Rows from block 13, named by matrix and row number. Each number is 128 + 24 x the weight over the matrix's rms, rounded and kept within 0 to 255. All counts start at 0.
# conv: 3x3 conv (model.decb.0.0.conv.weight, 192x384x3x3), inputs 0-4, a 3x3 kernel for each
conv.25 [156 162 162 168 163 174 109 125 131 139 111 122  91 121 126 105 118 107 101 152 135 145 176 133 160 161 100 135 116 127 158  90 140 179  72 124  70  79  78  60  20  97 122  82  82]
conv.26 [133 163 109 130 151 105 124 152 106 132 118 116 132 138 141 146 116 131 136  92 129 132 117 130 141 126 144  97 141 114 140 166  97 145 151  92 169 148 105 147 140 139 119 128  98]
conv.27 [143 143 122 151 145 115 116 107 131 128 121 122  93 119 133 116 134 118 104 109 136 139 143 128 166 145 140 132 135 127 137 123 145 142 102 125 154 127 147 105  96 141 101  95 124]
conv.28 [167 127 135 173 128  99 105 116  98 113  96 160  94 140 150 113 119 150 129 170 106 150 133  89 169 152 113 152 142 123 172 156  93 129  60 136 141 116 126 119  52  84 147 126 110]
conv.29 [145 115 128 137 136 140 130 152 163 103 131 140 144 154 126 134 148 128 173 138 124 115 106 123 115 109 134 139 118 136 115 127 147 127 140 148 121 118 141 126 135 136 123 155 130]
conv.30 [125 130 129 134 132 138 111 115 108 112 122 125 117 119 129 130 121 127 122 136 141 132 134 134 135 118 111 142 144 123 132 123 135 126 122 121 127 119 126 130 122 146 127 120 146]
conv.31 [146 120 119 138 127 132 127 122 139 124 118 133 138 130 119 125 111 119 142 122 142 113 152 130 132 134 116 125 136 121 115 111 106 131 103 119 121 129 124 112  97 123 133 125 122]
conv.32 [133 145 132 146 146 134 133 148 134 124 112 125 111 128 135 141 141 113 138 127 126 128 127 129 123 133 123 120 126 124 112 124 137 120 131 151 131 138 120 136 136 125 131 149 118]
conv.33 [128 137 131 140 123 141 129 121 136 133 124 122 121 123 119 112 126 132 133 134 148 123 119 134 136 137 138 137 110 121 124 122 125 113 121 129 140 118 119 106 122 134 118 126 144]
conv.34 [123 119 136 136 136 109 132 133 118 114 136 121 123 127 120 132 122 113 122 110 144 116 104 139 106 117 136 117 127 112 114 129 132 125 116 128 126 136 129 139 144 141 122 132 135]
conv.35 [128 134 119 119 152 141 121 121 112 127 130 145 126 121 107 126 135 141 121 131 120 122 118 130 120 124 128 134 126 118 117 116 133 113 124 126 122 116 125 129 144 130 133 135 126]
conv.36 [142 146 108 127 143 148 140 119 132 117  81 128 146 110  82 122 104  98 118 146 151  95  85 127 139 177 129 171 101 109 124 102 122 157 120  90 126 101 121 145 101 103 124 102 120]
conv.37 [130 144 142 145 145 132 129 127 129 111 118 140 118 162 116 120 125 130 124 121 103 128 114 128 123 111 113 133 133 125 126 138 135 130 122 115 129 143 128 129 127 144 131 104 138]
conv.38 [118 124 126 121 113 110 114 131 151 128 112 122 104 112 123 106 106 124 149 156 170 156 160 126 134 140 134 118 126 104 133 133 129 128  95 109 118 133 111 105  94 111 136 140 137]
conv.39 [172 129 129 173 144 106 113  98 125 137 146 152  56 127 162  75  66 117 114  83 125 148 169 159 172 191 104 145 157 118 124 124 138 175  75 100 119 109 146  54  19 140  98  83 102]
conv.40 [111 119 120 128 128 111 106 107 120 105 101 118 138 161 144 111 138 130 130 153 127 112 130 135 156 178 165 130 157 131 164 163 113 179 119 121 166 125 120 130  85 128 116  89 143]
conv.41 [131 136 127 112 126 117 120 137 128  98 109 123 119 146 121 121 142 139 114 147 118 136 128 120 141 130 111 132 123 123 144 130 137 120 113 127 119 139 128 123 118 147 138 141 146]
conv.42 [144 135 123 130 127 107 135 130 140 132 139 126 151 145 126 134 146 147 135 132 110 119 133 127 129 129 121 130 114 126 115  99 125 134 119 129 137 160 174 123 141 142 116 127 153]
conv.43 [120 134 126 138 153 127 132 158 154 142 136 156 113 146 145 119 141 110 103 140 137 132 147 167 127 134 121 134 124 115 145 130 116 131 105 126 142 138 132 128 105 110 134 127 137]
conv.44 [124 131 128 125 120 112 110  99 107 122 121 129 125 120 155 138 121 138 136 112  93 133 137 126 137 130 122 131 121 125 136 138 136 126 134 123 142 151 130 121 111 120 142 156 154]
conv.45 [147 134 102 118 120 122 123 132 143 108 102 137 119 143 133 125 146 146 131 142 142 108 114 113 144 153 139 140 139  98 152 109 120 156 119 120 148 129 114 159 109 129 159 116 144]
conv.46 [125 142 125 122 126 120 137 129 134 126 135 135 130 141 147 139 137 127 101  92 113  98 124 102 122 133 121 133 131 149 144 150 134 137 119 110 143 153 157 128 133 144 127 116 115]
conv.47 [151 149 138  92  78  90 134 109 131 130 121 113 132 145 145 114 121 138 154 187 159 124 118  97 143 139  93 148 145 132 145 118 148 115  79 116 133 111 112 121 131 166 119 131 159]
conv.48 [110 116 136 111 123 107 116 103 106 120 141 118 150 148 127 114 115 113 137 150 135 123 120 111 117 122 125 135 110 123 131 128 129 114 110 136 124 111 121 121 122 129 114 128 134]
conv.49 [174 154 122 167 165 140 135 131 124 144 123 125 101 127 146  91 131 146  79 120 109 108 121 145 161 149 126 150 114  94 124 133 114 170 122 138 168 168 166 136 120 119 135 101 100]
conv.50 [141 154 110 132 127 120 124 116 112 131 130 119 113 114 122 157 133 121 136 124 159 127 150 165 112 134 129 119 118 105 116 125 105 139 115 107 104  98 117 118 102 117 114  97 165]
conv.51 [121 116  59 137 124  78 124 104  92 130 119 136 101  76 143 103  83 144 150 176 197 151 133 135 148 180 152  99 110  79 127 150 141 106 100  84 143 147 106 141 105 101 170 150 101]
conv.52 [124 153 134 123 128 109 111 118 122 147 124 175 132 130 127 139 136 133 115 138 123 123 141 138 140 119  90 118 142 122 129 155 146  97 121 116 127 119 128 117 108 121 143 130 141]
conv.53 [136 124 113 115 116 122 115  90 111 119 140 180 130 116 115 136 107 123 148 112 136 125 134 148 140 130 142 127 110 122 130 133 106 117  82 125 122 129 155 134  96 120 123 124 143]
conv.54 [150 105  98 128 130 106 125 122 136 155 140 124 145 142 125 135 122 125 113 110 143 124 105 115 135 130  98 107 102 132 124 165 151 107 141 132 115 153 164 124 120 124 123 135 123]
conv.55 [134 143 126  99 114 113  79  98 120 111 103 151 112 114 102 108 129 157 167 150 121 157 123 122  93  85 119 115 131  91 170 129 145 119  74 149 134 127 120 115 103 159 132  89 143]
conv.56 [121 131 140 154 138 113 118 104 115 140 115 127 121 108 129 133 102 144 134 126 185 155 154 146 154 141 126 129 141 134 141 134 114 147 111 128 107 148 104 118  99 110 150 120 135]
conv.57 [139 138 124 114 154 146 110 151 137 138 130 128 132 119 133 131 118 123 130 120 109 129 103 112 132 119 126 124 116 138 126 128 128 136 139 127 127 146 125 128 129 111 153 134 124]
conv.58 [115  98 169 121 103 123 125  90 115 154 127 117 110 131 155 122 122 113  99 135 145 146 140 186 119 144 155 139 111 170 127  94 109 145 135  80 128 144 147  84  92 120 169 107 119]
conv.59 [147 126 122  98 140 142 110 117 162 151 133 121 144 149 131 177 179 139 134 166 118 165 174 134 179 187 105 146 127 150 163  90 147 169  71 180 119 103 146 126  70 142 106  75 155]
conv.60 [136 123 142 141 131 131 130 149 167 127 140 136 124 151 130 112 111 114 119 137 139 137 117  98 144 147 103 125  90 133 147 112 149 144 115 139 128 128 140 113 106 135  97 100 135]
conv.61 [147 143 118 123 136 128 117 157 183 123 129 109  76  89 113 167 132 127  90 118 104 155 164 133 133 136 101 127 120 154 125 151 156 134  88 121 102 107 140  84  80 140 103  74 104]
conv.62 [139 137 119 134 155 145 137 140 148 125 134 143 110 130 126 135 129 143 127 127 127 134 138 160 128 113 117 130 122 101 155 128 131 124 127 133 118 107 126 128 109 124 135 136 130]
conv.63 [123 137 117 138 133 103  93 114 125 137 127 131  94 118 114 129  87 133 116 113 154 112 158 137 171 153  87 101 144 103 137 131 132 153  79 147 160 139  95  83  67 139 107 102 146]
conv.64 [126 137 134 133 147 145 133 116 130 130 120 122 121 121 120 132 126 142 134 128 144 113 130 120 122 120 113 110 133 108 121 135 113 139 119 118 139 132 115 125 133 128 139 134 143]
conv.65 [131 132 123 142 134 127 126 123 163 136 126 105  83 161 126 116 108 150 140 141 148 132 149  95 142 156  73 142 134 115 119 123 127 167 117 130 123 141 131  94 111 131 127 138 139]
conv.66 [131 120  97 137 139 108 128 144 120 132 129 154 115 121 137 130 141 149 137 130 119 130 155 139 139 143 134 134  84 108 117 111 135 133 142 129 113 143 165 127 136 138 140 138 133]
conv.67 [168 133 137 137 162 132 110 137 123 131 109 153 112 105 110 121 111 154 130 128 113 120 123 123 138 138 133 132 109 121 149 134 115 118 106 101 127 140 132 120 109 138 115 108 142]
conv.68 [123 110 135 138 116 156 107 101 138 145 126 115 110 154 155 127 127 114 133 154 135 146 125 177 160 186 112 152 121 152 107 129 124 168 120 115 151 122 167  84  81  59  94 106 170]
conv.69 [126 127 118  60  68 113 122 130 176 134 142 158 103 127 151  98 129 158 124 149 117 143 164 143 148 167 135 141 137 119 152 117 114 134  73 116 117 134 145  81  99 139 121 106 118]
conv.70 [174 157 137 142 154 122  92 102 154 136 106 142  51 105 114  68 105 152  70  48 112 149 236 110 218 194  19 130 233  87 160 107 129 165   0 208 177 169 119  69   0 194 114  42 215]
conv.71 [109 116  98 144 141 110 147 137 121 140 163 133 107 116 106 135 125 126 116 127 107 130 137 133 133 123 119 126 107 135 131 133 136 136 141 150 136 136 145 124 119 143 151 120 133]
conv.72 [107 134 112 136 143 131 131 126 123 114 128 147 127 145 138 118 131 108 132 142 134 111 134 129 123 147 139 133 117 160 117 132 103 128 126 118 140 129 116 117 122 145 114 121 109]
conv.73 [125 148 100 129 165 129 127 132 124 121 101 125 121  92 128 122 130 145 124 115  90 122 113 108 138 118 123 135 151 116 135 147 117 127 148 122 139 128 131 135 117 119 127 122 117]
conv.74 [116 135 112 118 122 113 131 116 113 119 127 128 135 140 132 135 131 133 111 126 125 144 112 127 112 120 147 119 137 141 105 118 142 123 114 116 136 136 126 121 134 129 136 101 118]
conv.75 [120 145 106 136 127 130 113 101 147 126 102 117 114 125 128 131 125 130 112 127 109 135 170 108 141 150 102 101 143 127 136 121 121 137 100 152 128 136 103 102  88 150 134 106 162]
conv.76 [117 109 113 104 103 118 139  91  92 122 126 131 157 144 142 155 160 123 130 112 135 114 123 151 136 154 128 133 145 121 133 148 134 141 153 125 178 133 126 137 120 125 131 128 131]
conv.77 [129 100 102 157 104  97 163 162 178 180 110 151   0  98 174  51  64 145  23 109 106 188 214 144 187 151  51 162 203 155 124 138 101 252  84 133 194 181 112  86   0 117 115  54 152]
conv.78 [ 96 140 134 145 121 111 142 153 113 107 159 146 113 146 140 124 128 124 108 141 121 134 147 157 120 123 119 119 145 109 126 145 140 146 129 130 146 140 139 106 101 113 102 122 139]
conv.79 [128 124 131 117 128 152 132 125 138 115 145 138 111 138 128 145 125 126 108 102  98 119 137 143 119 133 124 121 126 118 137 127 116 136 124 127 147 133 138 124 126 128 110 122 125]
conv.80 [116 121  99 114 128 114 124 137 138 121 138 112 118 103 107 137 128 144 128 109 121 143 119 126 129 125 127 113 146 115 132 139 124 128 134 105 127 125 135 136 133 130 121 114 119]
conv.81 [ 92 166 217 154 125 133 160 131 146 142 148 132 137 165 164 153 136  85 154 139 158 180 130 139 155 171 157 126 126 102 134 103 133 166 115  88 134  48  43 149  89  48 153 118 103]
conv.82 [133 145 121 136 141 148 135 135 138 134 116 154 103 140 118 128 141 139 137 122 120 125 148 148 127 133 124 135 138 135 137 135 117 132 143 133 136 133 144 120 115 115 122 129 131]
conv.83 [122 100 124  91 117 140 112 130 137 117 136 119 111 111 128 123 124 137 140 128  92 139 126 127 132 136 141 130 121 110 146 136 134 127 117 130 117 116 140 135 129 133 123 129 110]
conv.84 [120 127 120 115 132 150 124 108 116 151 126 138 146 132 117 130 119 138 123 113 108 111 134 142 125 142 134 126 119 119 136 156 115 128 144 128 126 124 135 131 130 110 118 122 127]
conv.85 [128 135 137 136 132 117 134 133 125 120 133 110 123 124 141 126 132 117 121 149 121 126 145 114 137 141 151 140 129 127 119 132 127 143 126  97 116 127 129 139 126 133 121 115 145]
conv.86 [133 138 158 157 148  93 108 138 131  91 117  88  53 113 171 130 112  55 165 169 126 189 162 116 121 140 190 190 111 135 146  84  89 183 102  40 122 124 125 129 102 143 174  99  69]
conv.87 [127 112 111 134 131 115 147 135 117 134 138 142 123 110 124 148 131 129 125 112  98 125 134 138 132 138 133 136 131 129 125 120 114 122 120 112 135 135 144 117 112 119 124 126 133]
conv.88 [133 145 142 133 121 151 127 127 133 114 132 138 119 125 106 124 137 129 138 127 109 141 153 147 144 146 140 135 149 118 118 122 100 127 131 121 129 144 127 128 127 128 112 117 121]
conv.89 [113 132 117 134 154 130 140 146 117 108 140 134 130 123 129 137 130 126 140 129 124 137 126 143 134 127 132 122 141 129 128 130 124 140 142 134 131 128 142 117 121 138 126 126 123]
conv.90 [129 159 139 139 141 133 127 112 125 140 119 147 116 129 127 133 131 152 121 137 144 134 143 135 150 154 101 135 124 116 120 110 125 117  95 133 122 123 100 137 127 148 103 128 137]
conv.91 [158 150 136  90 120 113 110 101 136 104 112 147 140 141 165 148 174 187 135 136 114 130 130 102 137 124 100 103 114 124 156 162 146 103  65 141  94 133 144 116 101 176 146 145 163]
conv.92 [144 155 110 140 137 113 149 130 109 102 107 108 104 135 119 117 123 122 130 147 132 106 118 138 139 155 145 142 115 153 151 134 148 157 133 135 128 128 157 145 106 138 139 118 133]
conv.93 [138 139 123 146 145 129 130 158 152 131 110 140 128 128 128 131 127 123 124 131 112 119 118 135 121 116 131 134 121 103 154 130 101 139 142 123 149 135 133 111 114 122 116 119  97]
conv.94 [119 129 108 132 138 123 115 124 146 121  91 101 124 137 132 117 133 157 148 132 130 114 140 109 142 155 127 114 119 111 127 106 102 122  73 137 135 148  96 120  98 143 127 112 143]
conv.95 [131 144 127 144 142 131 148 149 134 113 111 108 123 118 116 147 120 114 123  93  94 144 139 138 123 118 115 118 127 119 130 140 121 128 118 110 148 131 131 125 118 126 120 105 109]
conv.96 [137 121 131 137 140 133 117 109 166 136 107 132  91 146 143 124 138 160  88 115 140 142 171 128 191 160 123 108 140 101 154  26 114 160  16 147 172 159  86 131  58 183 151  73 178]
conv.97 [121 110 127 133 141 130 119 114 122 149 122 148 111 110 112 128 118 156 110 110 116 127 156 150 139 152 131 163 159 137 147 125 138 133 119 116 145 118 105 120 115 136 133 122 115]
conv.98 [149 166 134 140 138 153 106 115 168 143 123 150  70 115 165 141 125 129 146 171 150 160 143 140 121 115 128 144 106 120 171 150 182 150 129 115 148 118 158 114  74 121 147 112 131]
conv.99 [121 106 142 111 121 134 118 100 118 100 127 111  80 122 128 120 137 129 131 121 106 142 122 147 123 144 109 119 131 130 150 152 128 124 118 113 137 141 149 129 114  94 139  94 117]
conv.100 [135 124 136 124 133 132 129 126 126 126 124 118 111 120 116 135 132 136 144 141 124 124 124 142 140 130 121 133 121 137 126 134 122 122 123 126 124 139 147 112 125 140 124 118 146]
conv.101 [128 137 126 146 138 136 134 116 128 124 134 147 115 124 110 113 111 108 106 112 122 107 139 127 144 149 139 125 139 130 146 146 148 146  98 119 146 125 109 119 104 133 128 117 155]
conv.102 [122 128 155 126 134 133 132 144 135 120 149 129 146 135 132 130 118 147 140 108 113 138 129 138 143 124 110 127 109 134 105 118 120 124 148 124 117 143 115 139 156 146 136 125 126]
conv.103 [140 114 140 161 144 139 127 117 117 132 132 131 121 126 122 123 138 154 129 134 125 127 121 126 122 116 117 128 134 124 130 131 135 118 126 137 134 129 115 112 126 128 114 119 123]
conv.104 [176 166 152 165 133 133 115  79 108 107 130 144  77  99 117 112  93 155 125 148 122 164 176  86 121 138  81 138 135 107 134 107 128 175  22  63  92 116  95 114  55  84 102  96 131]
conv.105 [144 139 137 153 168 126 110 114 143 120 137 122  86 134 132 132 116 139 108 113 125 136 145 109 135 143 111 113 155 110 146 129 139 142  83 116 154 161 130  80  67 124 112  66 131]
conv.106 [152 137 129 132 143 142 121 126 132 118 122 113 120 121 134 127 124 155 130 143 150 147 120 111 128 125 115 142 125 105 133 134 109 142 131 123 134 130 129 112 112 119 130 122 121]
conv.107 [102 116 114 112 117 131 134 126 110 119 108 117 132 125 124 145 128 112 136 117 154 132 102 129 117 111 155 140 116 133 129 126 141 127 113 128 114 122 146 124 113 125 128 140 125]
conv.108 [148 174 118 155 174 161 101  75 106  90 106 142 113 128 144 159 164 142 161 127 106 156 100  89 144 172 149 135 179 107 192 113 138 153  74 175  99  72 169 201  87  94 144  92 117]
conv.109 [129 124 103 146 132 123 119 127 127 156 143 126 111 135 147 141 135 133 139 147 129 139 142 153 140 150 120 129 103 139 118 117 129 122 146 144 139 109 131 103 118 131 127 118 125]
conv.110 [115 159 104 135 115 108 119 105 157 110 139 141 125 158 138 156 145 130 149 146 138 136 138 164 135 149 130 111 139 111 174 112 140 116  75 125 171 123 118 109  76 118 114  89 134]
conv.111 [149 127 144 103 126 118 138 140 114 135 118 105 124 108 126 132 111 126 124 140 125 130 141 125 132 135 138 139 109 124  95  98 123 152 132 103 126 105 124 128 123 124 121 131 137]
conv.112 [109 135  93 133 162 133 117 129 108 143 112 143  97 132 156 115 125 163 126 117 124 129 166  92 169 172 117 115 136 133 162  99 105 168  14  87 171 136 115 122  43 135 140  44 167]
conv.113 [140 146 133 131 124 139 130 130 129 129 138 154 124 144 127 117 126 145 134 160 120 146 144 138 141 134 126 126 131 135 133 114 131 124 114 134 134 126 161 113 120 154 128 120 144]
conv.114 [121 121  94 141 137 128 135 145 137 130 139 146 112 127 119 130 117 128 132 138 128 126 131 168 122 110 117 120 119 107 141 124 132 130 117 130 145 124 115 138 124 122 129 133 139]
conv.115 [128 164 125 137 142 117  96  87 106 124 113 128 119 102 107 133 133 126 134 135 141 141 139 127 125 130 143 105 119 128 154 151 128 147 124 120 157 133 113 146 130 109 134 122  99]
conv.116 [156 136 120 129 148 147 146 133 121 108 132 150 143 133 116 138 144 143 140 135 152 104 127 135 131 117 132 128 147 127 114 131 145 141 141 136 160 143 121 140 140 142 131 136 119]
conv.117 [130 155  99 153 128  84 165 114 120 134 157 134 118 126 102 117 120 132 117 147 187 124 111 111  97 114 108 114 133 143 143 129 124 153 110  85  94  57  76 137 109 102 175 114  65]
conv.118 [164 151 139 140 130 128 146 100  98  98 110 139 113  77 108 122 121 117 156 120 131 132 212 136 128 167 150 125 125 117 190 171 126 149 141 117 154 148 128 132  72 143 136 103  94]
conv.119 [133 122 112 138 122 137 129 127 124 126 154 151 139 137 117 135 117 143 129 116  95 128 121  97 116 130 110 129 125 127 128 144 116 132 138 132 143 137 112 136 137 112 130 142 131]
conv.120 [146 136  99 133 126 115 115  92 119 111 136 128  99  81 134  85  91 102 136 134 140 147 129  94 139 193 179 119 147 151 140 131 119 156 136 123 123 148 142 147 129 143 126 141 117]
conv.121 [130 124 127 118 120 131 121 120 129 125 149 115 125 122 120 127 129 130 151 119 119 130 134 141 144 147 143 122 109 127 118 117 108 133 118 117 128 127 140 132 120 115 117 111 117]
conv.122 [ 85 112 146 113 143 120 174 106  94 156 154 149 112  75 126 138 106 115 127 135 111 172 165 115 112 170  86 125 124 134  94 126 122 145 112  79  53  98 106 113 124 125 129  98 110]
conv.123 [144 144 116 144 133  93 104 107 119 165 128 140  74 174 145  97 116 157  95 106 103 127 181 114 177 163  80 142 122 105  91 136 129 147  86 108 164 147 142  61  59 148 105 104 163]
conv.124 [141 128 126 141 132 151 139 136 156 143  94 116  45 102 129 128 124 113 124 163 133 184 175 182 153 148 140 162 138 151 168  91 110 188 132  67 126 125 112 126  76 128 124 115 151]
conv.125 [124 124 129 123 113 123 121 138 114 129 121 119 142 130 116 143 118 150 144 128 111 112 103 139 137 115 120 104 102 161 109 104 110 113 128 129 130 137 143 146 159 146 142 131 109]
conv.126 [126 144 108 122 140 112 128 136 122 108 117  95 103 117 122 141 142 131 130 106 136 138 136 132 137 141 119 149 125 116 123 116 106  99 108 124 127 138 123 118 113 131 120 123 134]
conv.127 [135 112 106 153 120  81 108 121 153 192 121 140  71 138 144 117  90 110  83 117 119 169 207 139 142 135 111 161 184 126 150  57 101 167  44 105 160 151 120 102   8 171 145  53 173]
conv.128 [137 147 129 148 132 106 125 120 114 122 105 139 106 129 142 107 121 132 161 151 159 136 150 108 123 144 111 110 129  90 140 145 121 133 101 147 128 119 121 107  93 126 112  94 134]
conv.129 [114 121 137 113 116 125 108 107 108 112 115 124 152 141 129 137 115 125 147 121 121 140 117 119 133 139 147 113 117 114 131 134 114 107 122 117 122 127 123 116 124 123 123 118 126]
conv.130 [130 131 128 122 141 141 133 113 120 139 122 137 142 112 115 139 135 141 125 108 120 154 141 132 128 117  87 129 125 129 116 125 146 149 126 112 139 133 127 138 122 110 148 140 136]
conv.131 [133 113 100 130 128 120 133 128 136 101 110 157 135 126 109 135 130 120 123 133 136 124 125 126 116 119 130 112 110 126 139 125 125 135 114 115 138 112 148 144 124 138 123 131 141]
conv.132 [122 117 164 114 128 112  79 133 149 136 137  86 107 119  92 121  86 135 129 132 118 130 142 148 162 131 116 113 124 128 131 156 175 148 108 112 133 118 128  78  40 126 119 100 133]
conv.133 [120 122 135 132 132 130 145 130 144 134 130 149 129 141 140 129 127 137 118 104 143 113 121 115 131 120 129 119 126 126 127 119 110 124 144 121 139 133 128 119 124 127 126 126 113]
conv.134 [126 127 144 122 122 127 112 133 122 141 117 121 135 136 121 131 124 119 124 114 108 134 128 137 136 149 133 122 124 144 133 137 120 123 120 128 162 124 126 125 103 106 108 118 122]
conv.135 [121 109 116 112  99 104 113 117 125 135 133 124 139 116 119 145 127 132 123 147 139 131 124 130 123 123 108 116 123 115 133 148 142 124 113 136 117 104 142 120 116 137 122 121 144]
conv.136 [122 133 135 136 128 124 134 140 136 113 119  80 144 114 116 128 120 124 133 106 125 145 118 105 150 125 128 116 131 141 129 116 125 123 137 137 129 131 130 127 134 115 119 117 113]
conv.137 [133 139 111 159 136 139 130  81 153  85 148 155  93 121 153 128 126 130 164 163 140 124 186 119 170 172  95 166 149 129 152 135 140 138  52 101  85  93  87  73  56  95 115 111 146]
conv.138 [143 152 131 120 123 123 101 113 126 138 120 125 140 118 148 108 142 142 146 154 106 131 134 121 121 136 113 132 134 128 173 123 142 120 133 119 142 105 137 135 141 126  96 123 137]
conv.139 [136 136 146 137 147 155 114 133 160 116 103 134  80 132 127 127 121 129 134 143 142 145 137 106 165 116 109 120 133 141 134 110 156 143  90 135 134 121 120 112  72 122 132 126 135]
conv.140 [124 130 159 157 152 126 110 135 120 148 133 125  61 133 122 131 112 136  65 102 115 189 162 149 190 136 125 156 131 112 136 138 103 137 116 105 136 143 143  93  84 114 114 114 132]
conv.141 [148 155 119 145 147 124 130 122 118 138 127 148 115 118 108 122 115 154 122 137 139 130 136 139 126 128 138 119 129  91 143 130 102 136 121 119 120 105  87 110 113 130 127 128 129]
conv.142 [148 154 131 165 154 125 115 127 143 114 130 139  74 142 106  91 136 124  93 127 148 124 144 107 161 145  85 133 169  91 142 116 136 144  76 167 131 125 106 107  84 142 123 103 171]
conv.143 [141 155 123 124 126 123 117 132 137 141 124 136 125 119 117 116 129 121 151 139 136 124 113 134 134 116 141 125 134 134 125 125 106 134 132 130 129 117 104 130 138 135 119 129 121]
conv.144 [134 143 116 142 129 120 131 143 129 145 127 144 135 114 155 140 127 143 148 129 133 151 129 128 135 144 142 110 144 135 127 139 118 150 151 131 138 133 117 140 137 125 115 127 119]
conv.145 [178 163 138 154 121 121 134 130 136 113 107 127 122 121 123 117 119 130 149 106 107 143 114 107 123 126 131 141 160 145 156 163 163 143 108 136 150 104 147 104  92 124  93 119  97]
conv.146 [146 134 106 114 135  91 150 101  35  98  93 104 125 131 148 117 167 155 111 127 156 113 110 207 148  87 116 159 167 140  91 106 127 142 117  66  92 170 210 129 132 121 143 118 121]
conv.147 [119 124 100 149 133 125 144 118 128 114 142 139 128 146 112 134 140 122 139 127 125 127 121 138 130 137 131 138 131 117 143 140 111 143 124 130 134 140 152 133 123 122 119 118 110]
conv.148 [108 127  95 109 119 138 114 116 113 149 108 114 118 114 120 132 140 112 130 104 137 114  89 112 126 121 162 124 119 145 132 134 132 135 143 115 142 126 136 151 162 130 127 124 124]
conv.149 [143 136 128 147 144 105 127 110 151 158 111 156  57 138 181  72  91 161  46  99 123 146 235 109 185 148  59 114 219 147 158 111 185 201  97 125 181 190 122  64  31 149 151  71 163]
conv.150 [135 123 138 138 132 151 137 140 133 125 135 156 149 126 118 131 113 112 122  99  97 133 131 135 123 116 131 112 143 115 135 122 114 124 122 100 131 135 137 138 136 117 107 123 111]
conv.151 [130 131 141 140 150 133 142 135 127 134 133 120 121 118 116 138 131 139 114 141 136 112 107 128 134 124 128 133 134 131 144 149 130 140 157 162 114 123 140 116 123 114 112 114 111]
conv.152 [149 171 124 162 165 157 127 131 152 119 112 130 105 128 139 121 143 110  93 121 135 111 130 132 115 124 119 106 153 116 145 136 138 162 112 144 149 133 102 123 110 125 114  97 142]
conv.153 [130 150 125 127 125 104 118 128 119 122 135 128 142 157 166 122 137 126 123 116 124 115 101  98 148 136 152 117 142 147 119 133  96 114 116 120 142 119 116 133 132 152 132 128 126]
conv.154 [139 138 110 150 148 135 137 167 112 117 123 133 133 123 132 115 118 130 123 131 122 121 136 124 147 119 146 136 123 122 133 147 114 122 126 105 140 127 128 138 133 129 132 136 149]
conv.155 [ 91 102  98 167 149 113 140 175 171 167 124  97  69 151 119  82  85 136 107  73 142 114 193 129 182 132  20 102 147 157 144 169 133 210  76 147 174 159 117  73  19 145 105  81 166]
conv.156 [114 118 123 128 127 130 158 151 120 112 114 160 134 133 142 131 126 146 105  82 111 146 147 178 115 119 161 134 116 106 125 106 122 116 121 111 136 115 124 150 140  87 116 106 117]
conv.157 [190 191 120 161 121 118 124 114  77 111  60 116  97 143 129 112 104 109  91 114 162 110 186  84 129 155 118  89 225  54 144 137 150 133  46 144 102 147 109  55  65 177 105 104 198]
conv.158 [151 135 118 144 146 129 128 128 117 119 130 135 112 125 124 116 116 114 112 117 110 119 116 150 132 132 130 135 135 135 136 114 110 133 136 129 150 137 130 132 128 114 130 140 118]
conv.159 [144 162 103 148 132 105 127 132 109 122 119 134 122 154 108 108 135 149 146 145 126  99  99 105 128 126 132 118 128 123 139 125 144 155 124 140 156 140 138 124 131 143 117 118 160]
conv.160 [130 128 106 119 137 128 147 133 142 133 129 151 130 133 127 137 115 116 131 134 118 126 121 129 114 146 137 136 133 148 120 116 109 126 134 126 155 142 124 144 119 118 128 136 130]
conv.161 [107 129 130 110 135 123 123 137 142 131 141 118 119 132 132 124 144 141  94 101 104 105  99 141 107 112 136 142 134 126 143 132 104 128 119 128 171 101 165 121 101 118 120 142 112]
conv.162 [134 147 178 155 123 123 111 115 151 130 140 111 107 139 128 137  96 129  91  85 164 139 196 107 180 120  77 106 134  98 105 152 125 102 100 135 147 159 184  22  65 190  72  90 190]
conv.163 [134 124 123 139 145 128 142 140 129 147 120 143 122 122 128 146 110 119 130 138 107 131 146 152 113 130 156 117 132 131 151 127 137 126 121 116 128  94 150 113  96 134 103 108 126]
conv.164 [109 162 126 139 169 139 131 157 111 105 133 128 123 147 131 132 145 110 123 113 142 120 142 160 122 136 138  99 148 144 119 159 122 132 105 116 159 155  96 121 116 101 114 127 132]
conv.165 [124  96 114 135 118 126 129 140 110 131 124 134 123 131 118 116 116 123 111 113 122 129 142 162 147 133 128 132 120 123 113 120 112 135 122 107 125 109 105 118 112 125 115 124 145]
conv.166 [153 124 130 151 146 118 134 161 141 120 147 150 114 119 156 120 124 132 114 107 124 110 135 134 132 126 122 113 148 121 139 135 131 121 156 118 144 144 116 145 144 135 129 143 114]
conv.167 [139 127 121 103 130 107 127 125 132 125 105 125 121 137 133 117 139 129 119 108 107 128 113 130 121 116 127 119 121 130 113 122 105 117 137 124 144 148 126 143 126 131 129 139 120]
conv.168 [153 158 121 124 132 119 131  95 102 123 137 161  92  90 159 151 132 157 148 111 112 159 175 117 157 143 128 140 139  84 164 143 104 156  97  81 126 140 119 115  94 113 139  89  76]
conv.169 [132 113 122 117 132 125 118 119 133 118 112 133 103 136 126 132 139 142 122 115 122 113 127 143 116 126 128 129 105 122 138 141 108 115 121 121 130 126 152 123 116 129 131 127 148]
conv.170 [ 93 119 118 110 121 152 121 118 139 117 140 149 136 114 114 118 106 112 132 114 120 156 135 133 129 139 137 120 117 111 137 121 159 133 108 125 111 114 137 136 102 115 145 120  96]